{
  "encoder_arch": "convnext",
  "model": "encoder-decoder audio transcriber",
  "dataset": "Morse code for random letters and digits, with fading, noise and interfering tones",
  "train_examples": 26041,
  "n_mels": 80,
  "hop_length": 160,
  "input": "log_mel",
  "spec_augment": true,
  "win_length": 512,
  "tokenizer": "char",
  "vocab_size": 41,
  "encoder_norm": "layernorm",
  "encoder_activation": "gelu",
  "encoder_mlp_ratio": 2,
  "encoder_layer_scale_init": 0.1,
  "encoder_inner_norm": false,
  "encoder_drop_path": 0.05,
  "encoder_subsampling": 4,
  "encoder_layers": 14,
  "encoder_width": 512,
  "encoder_kernel_size": 3,
  "fusion": "prefix",
  "label_smoothing": 0.05,
  "decoder_width": 256,
  "decoder_layers": 8,
  "decoder_norm": "layernorm",
  "decoder_norm_position": "pre",
  "decoder_activation": "gelu",
  "decoder_mlp_ratio": 2,
  "decoder_head_dim": 64,
  "decoder_fused_qkv": false,
  "decoder_bias": "all",
  "decoder_qk_norm": true,
  "decoder_parallel_block": false,
  "decoder_inner_norm": false,
  "decoder_positions": "learned",
  "decoder_prefix_bidirectional": true,
  "decoder_connector": "mlp",
  "decoder_tie_embeddings": false,
  "init": "kaiming_normal",
  "residual_init": "none",
  "optimizer": "muon",
  "muon_scale": "match_rms_adamw",
  "learning_rate": 0.0036,
  "momentum": 0.85,
  "nesterov": true,
  "orthogonalizer": "newton_schulz_5",
  "adamw_lr_other_params": 0.001,
  "magnitude_pruning": 0.5,
  "max_steps": 12800,
  "batch_size": 64,
  "epochs": 31.5,
  "lr_schedule": "wsd",
  "decay_fraction": 0.4,
  "final_lr_fraction": 0,
  "warmup_steps": 2560,
  "weight_decay": 0.0,
  "adamw_weight_decay_other_params": 0
}
Rows from block 6 of the audio encoder of a small encoder-decoder audio transcriber, named by matrix and row number. Rows with one number belong to one neuron. Each number is 500 + 25 x the weight over its row's rms, rounded and kept within 0 to 999. All counts start at 0. Numbers have three digits each.
After each neuron's rows are labels from the 100 clips, of 14976, where the neuron reaches its highest value: "loudest band" is the band of the loudest frequency at the time of the peak; "top examples" is what is common among them. Only what is clearly more common there than usual is listed. The data: Morse code for random letters and digits, with fading, noise and interfering tones. In brackets: how many of the 100, against the usual share in percent.
# fc1: MLP up (encoder.blocks.6.mlp.fc1.weight, 1024x512), inputs 256-511
# fc2: MLP down (encoder.blocks.6.mlp.fc2.weight, 512x1024, transposed), outputs 256-511

fc1.72:500500546500545500495427548500500499480500522500456500567500503500529469532500500492500500500540443500500453500419500500500486501500500500491442500523500489523481500498500524538500491511500500500503500500466447477500548500500541531500500500500477500500500500500511553513500500510500500500500500540500533485473500480473509521497500500500504500500472500500566500538533572514523485500500500500494500500456505442500466500500521517500548500533539500530500500488538500500500469469500574534481500500500500500479500477494500519471521503500500467506500537500500500500500473483506500513461500500500500521575500500500534500500500538549500570505500438500500499500472500500553500500500528482500457500500500487500500500455420500493500500500523500509500512465505500500475500500514500
fc2.72:499500500500500513466531468500500489500492507535432495518474566500500500500536541474442511553462531472549529500500500500500551466500500500500481566500500500500460493475500450500527483500500500500469468500448500500504500500500540500468500500485522529500500496500500500500482500500500500496524500500511500500500526500500475500534500500397500500500522436453573530500500500500500500500501493500515500500502500500488500534500490500505533467448500542500483500500500451517500500465500500500515492500443500500500452500450500455500500494525500481500500500500503500468446500500500500500495495500538500500500534539500475538500488500500500514459500500472500500523438500500500500478461500500553500500574468500500526500500500542519500477500501512455557491470554500500500461500500448
loudest band: 500 to 1000 Hz (60 vs 33.8)
top examples: reverberation (100 vs 15.2)

fc1.610:463500539500500520484554489475522502438500500485500500523494463500500500451405484500500500470500500500500580500500456466500500500562500500411500500494487527500500500463500500535500500461500500500606500491520500500481512487500568500500495500467466500500500500500500500500529500519535523500500524509500475473500537500533500473500532482521492496465500549500522503465500486500469500545456500535444524495500481500500500500500500500500500500551500500525500500488516466500500470516557511458457500477500500500500500500511500453500487493500469506500500500450500484482558500500513555514500500500500480500500500500514500500500500465500508500486500500484500500522564500500500447500443473507533476500531442500525506573474467500500473441533500500506564500463500487513500470499500500
fc2.610:544495504500464488542500500455500500459500483500500450500529500500500500498500500500500500529488500490462500500484488500500558466458500500500500501500465526530530485500500500532500520456500463500500500478430500500500474500500523500500561500500500500538500469524454505518527461500500500527490500500522503500472500500500500510500500500493551528497476455505500500464508500491500521549515545500491500543500500458500500500425500538500530500500500500550500574500536500500488465500500500500500500538524527466500500500500517546500500500484516500532500491512500500424476483500565500457500500451534500586556499475471532488455543429500500569463500452544492500500500500470500466524500500500493500484500500500500500510500500500500530498500500500500500508509500462431500500470534455
loudest band: 1000 to 2000 Hz (65 vs 20.4)
top examples: tone: high (89 vs 33.2); reverberation (85 vs 15.2)

fc1.116:500520471500500490521479466525500451483500500500500535432496533500499478521500503454485500564500479500491536524500477492464500469500500479531465491500537500500500500500500500500500526500500500507487500526445467500536500461500500500477500500415529521444500485516500500464457500496532510498500571500500500500500500500500551416490500429500456500458516500500522527535518461500492500500500572500500448500500500525500500500497524519498500500480477500500500500544500500500494500531460473500500471500500500494465500524500500500438525500553493500500500500474498500526481500500521500500524500484500500500552558500536469500485500500455500500500500513499500500500500500500495451500500489482500521479515543500511528500507500441500496476509500500500508471501500534494542548500500500
fc2.116:501500503561500512500500500500500530524450514540456500500568500500500495500569549491485455500526514447550580499488519500500500500500500500500525506500500502476500500500500474505469500486500500421503520500500500466518479500500470533505500500462500503500486500500514500533500500498500500509502524531514500566500500500500500500500573500500500500500486500463467470535537543500500500500569487500500486500500502561500500500500467500500495500500500500500483500500471494500477547453500516502495519476468500500550525520500588500500500449514500500500558500492552500440500500468476500500500476504500500500500484531500410500500500500459391500500467500500515500490539500503525468500493475503451500500500486500500500500500458500486500545491565500500494500500486500500500500530500500
loudest band: 500 to 1000 Hz (60 vs 33.8)
top examples: speed: fast (99 vs 33.7); the character "7" (31 vs 12.5); the character "4" (29 vs 11.7)

fc1.684:500500514500501500469500500472498500545551500500500500500500530485500500500500500512481500552456500444500500493550530482500500500500573500500475551472500500498500500500514470520500500562406483500429500489475547500500531540463500500536523545540477500500457533500500493499501507500500500500500500448500500500500500532498500500470477500500496500523500500428523495500474529500500562494526500500559500478500500500520473500500551500500500455500500479500525500462438500500500426526480488500500500491565464553500526500535500577500500480500496507500500500527500533500500498552583500500500500486464487500500478500500500500498515500500470508523500465464515484501500500500500519482454489500526500448580510435499500463500540500500500500500476520500564500500500500500490459500498500
fc2.684:500500500500500500500500500511494500500500500543473522500500500478560500543539498500490500500495500510506450505488457586500500516498559513500447553500500500496509500500500500500500500460500500500500500475500481462483478414500500435500500451500500546507500549487552531487512500472500500500500500547500500471470500509500500500469492503523460500502511470500500500500485507500467500446476541500490500465500500552500500561500547460546500574494526500449514514496472436500500523526500516500500500500500548446560500500510500500500485500483500499500500500447500479500494465488500500500498510503464558500472521500500490500482458500479489500500485524478500500500508511500548500500481500552500462456460500500500500500490499572500542487500498544500411536479500500500481462500500537
loudest band: 500 to 1000 Hz (64 vs 33.8)
top examples: reverberation (100 vs 15.2)

fc1.423:500500500519500509523500500500448500500495465500529500546507500500512500512449500485500479451507500527469532526532561500448500500500500500535500482500572481533500518440511550529499517477511500473540500546501546500500494500533511552500500521574500500500500500482567500547450500500529507500517500484538500457500539500464481500500501500500488500500455466501473500500524505542500507539542500500532500459520483500500500500540500489542500460459500500441500483500559500500500449500500537477500507500469500500500500461500487500500522500546516500509487500500463500500500487448500500503541498500500500544500450500525500500500478500500461500443512540500500483477497500500500500500500500464500500535507568480500518500500500500478500543500500500500500500482507500500529525460490500
fc2.423:500474481500481537500500500479500500522500500539500553500500512485464500558467500500500450458537481500500492500500500546500502494528504503518506500500525513553500500500500500494500500538500500512471503500507432558523444500432470500511509500486500500526500500500500526500500563500519518500500500500521500500532500500514517500500467500500529500472492530483500500500482528522500500472441513518493530500500495507500500500500500445500461500500442500500467500500527500467454500500494523521500500540515500521500500467465507498552500588500500500478461500500500500499434500477500500547502471500500453500500440500535458500472500500500489500450500534500478508500500500500467435474435536500500498478528466574500517500524481500500544500500500491500500500500492500490500507500500500
loudest band: 1000 to 2000 Hz (45 vs 20.4)
top examples: speed: fast (99 vs 33.7); tone: high (62 vs 33.2); rumble (40 vs 19.8)

fc1.323:551459500500500529500500500500500500515500453500500500528503500500456550531465500500500458458500469500500500513500500500552515500555477522469500514500500500518474536500526548498553505439500500456500500500462476500492500483500500511443500500465455500500500465500593548500500500500452521493484500461486521525500500500500505446446500568484500500500509546492500485508500501474500504512509500500500500500500500532451500514500500500553465500534575514573500473519500500500497500451500542500500516541518504500500438500500533500500500500500463500501540473537523496500500543512500556458500500500467500500500500499500500500500500500528513500509500529474464571429500500565466489523500500500457500500502467500571500500471500500532500500500585534500500500500446500500500500500475500
fc2.323:500508498489497500500500500500500500518500500521500508482506500500477477500500523500500500517530500500500522474500500547457500466500486500536500529500500500500500486500492461500462541500500500515500506500500548488500477510448500520500500547500511500517516518525500500498500546500500584500484589500500520500500500500500500500500500531479445488474500500487463500544500489500522500500553567500471511527500500491485468500486509492500500550506500500536500536444500500500473500455500500500500500504500552478457500506500500476500538500500530500500455500500482518500486500499500542438500500500500500555500500497500485537500488463483524500502500515463500500500500500445473500453521500479500500500500500500500520500500500500500461437492554529564481500500566480506460554500500500
loudest band: 1000 to 2000 Hz (69 vs 20.4)
top examples: tone: high (81 vs 33.2); the character "e" (69 vs 13.4)

fc1.606:500515545471500500500503438500500537451494554509500516500506489500492500500500500500500500500482431524505483500500500507500500500500500525507500500447500546500482476482500500482500500477500500544500500466500462500500536500500495539500500514514500493453501547500500461527491500428519500533479494492441500577456500486500500500465500537500477500500498500500500472500500520500500500500518498538498500500500518472565500500500538500500540500490486500500500490495456500517549500493500500500467500500501500500500501500585470509500500500555500500500501480500564500483500500493500500500463496500500500546500500500500500500500544500495500500500445495500500514500500500500423500500500549549518490501500500500434527500500500500491433514500500519500500500513500500500500500500466500
fc2.606:500525482547481500513542501522500492444490480500560525526483500500500460503477500500474500504527499500500500500500555464500500446474465500500500521449510500491500500525500469453500500500500500511553445500520500479500500500500534537526500442513500523508503437452532536500453500557522440500497481500465500500490514471500505500435500500495500500500531458500500500462500527547489500463500555500500459500493547457500500532504550458568500500529500486500500500521539557500493500500429476542500551500505470500560510512500500476512465500500500442500490500489478500472500500500544485500500500500519500500485534504497543473500509500528517500521504527448500478500500500523500500500500500529500500500489437500512501500481500484500500462513447500467500500500500500500500500442500500
loudest band: 500 to 1000 Hz (61 vs 33.8)
top examples: speed: fast (92 vs 33.7); tone: low (71 vs 33.5); the character "4" (29 vs 11.7)

fc1.111:500500500500500506500494500500500462500500516419500470454447594500485500499466500500520500500500500500500500500556474500500479504518468500425500500477467500500534500500500500468500500572459500511500475500500505500500500511500480539500500500544500501527500500500500503500500475500508500500500500500500517479527529500435500410444500500509584500500500500500500484476500444501522487500550489500497500490500482500500470500462500500500533485500585500500500528559500500500540527500500536500479500528490500500508533518500478500500500467500428534500469553520410500469531544561500500500473500500500500478500500537500583500467500500482502504537500500500539459500500447481500481500474534500500496472500509500500566486477500500500500497500500500500507522500552465449500500500485500
fc2.111:459500464464500500500500572520500468500535500511522505495508500504461500500500543500527500500500521500546500558500500500500439544409500548500500557512500500453483500500552484500480500433560529514500473467511500552566483489509557512500500500535500464500500500486539521500500500451500526500500506500500472500500500500537432500485500508536500500521500493536495437486500489500468480500500500500500500500517500464448504500475551500500527500521542500500500500500500513500500526500500500463569453500591441500500491500500500475500500500502473540500526500500485427500479459500508500500517500492500500500500500493561500500444500500500499500500500500500490500500519512500500500500460454499500500500500526464500496500500500500500474495500463500500528558477550500576465492500488500
loudest band: 1000 to 2000 Hz (42 vs 20.4)
top examples: speed: fast (87 vs 33.7); tone: high (67 vs 33.2); mains hum (49 vs 19.7)

fc1.92:439500549546500500500486500432500536456500518509493466486500500500500518498500512500510500500500531500500500500475500500500544500500446500481474498508526486433457500491500500450467501500526500536550531500495500449456500500500500500506500489546500500500500500468506500519500536500500567505500500500500489500500500506500466500519500500431535500500500500536500500500518500500510500500530473465494500581445500492499511492516506500512500474500486533517490500520500504500498495519488513499500500500500500565499543502515461526500460529500530515500500505484500500476518500542462500458500500500461506500521500500500500545472485500500475485500500489500473471538484521500553541556530500500487445501445500500520500500500476480446533472500508500500500570489512511500542462500500530
fc2.92:487500500500500515525500500500459500500500554500482500555500500481571500500473500500500538445524500500500500466563522425522508500505510500439513500500500500500500507495435500549510443461500524524489552468500500500456500500486444541500543500493500475500461500500544510500494500500486463500507500508544500498500449500500500500500500452517500500500514500500510497500500453519569549500500500500482500482500495519445589443520469500500500500510500488500541525500531500511500495523434499500500500490500495500500459500476457500500500500500500500549469541500469500500461500500490483468483481500476466476500547500490473564500520467500500500500500519500500500500500484489500520500555590500475523500500430500456500500509546474500524500500500531500500524492500500500534465524517500
loudest band: 500 to 1000 Hz (77 vs 33.8)
top examples: speed: slow (81 vs 33.4); tone: middle (77 vs 33.2)

fc1.349:514500520500489500500500500500500393518488500520500498500518558535470448545520549500500500455507500500500525460499500500500500500500559500500500500505558500500500495500481500500500574531500500567500469500500463500500500500543481500458500499504454500532500511500503500492500478500493500500500492500492559500500480500481501543485500546500499500500541504538415500540500531500500519470500533500462500539500503500500478500500500480500492500483484500500484490500500500521500447500500500500500497495500510500500475492529535500500551500500500489500500500500519447500537510505500546500500523500461429500500447446500562536495500452500500515491500519500500532566513500500500531500541500496500500495480431556500500500455500537500500500538500476474500497526500492500500500500464502
fc2.349:500500507500500546476542524500519510465500500500534500500500500528500500498553494500486500514500500500506500500509500500500456507500499423552500546492500500500492547500499440500491494500485480500414449500500524500500500500535485484500500500488500500537500533500500498433500465512500457500500500491551550500500500468500515500526500500500484508500500500492454500527500482446500428479500500500520500500568521500500500488500500540536500500472500490456500500500474500533534500475500463500500500500500499518443500474515526500542500500487510495500469436489450500500511515500485500524500435533500541523500471500522460489500535500500447550500536500546500500544500553500500550500500460507500493522500505505500451515526500525500500500500497489500500500500515500500500520493486536
loudest band: 1000 to 2000 Hz (55 vs 20.4)
top examples: speed: fast (98 vs 33.7); tone: high (83 vs 33.2); the character "5" (40 vs 12)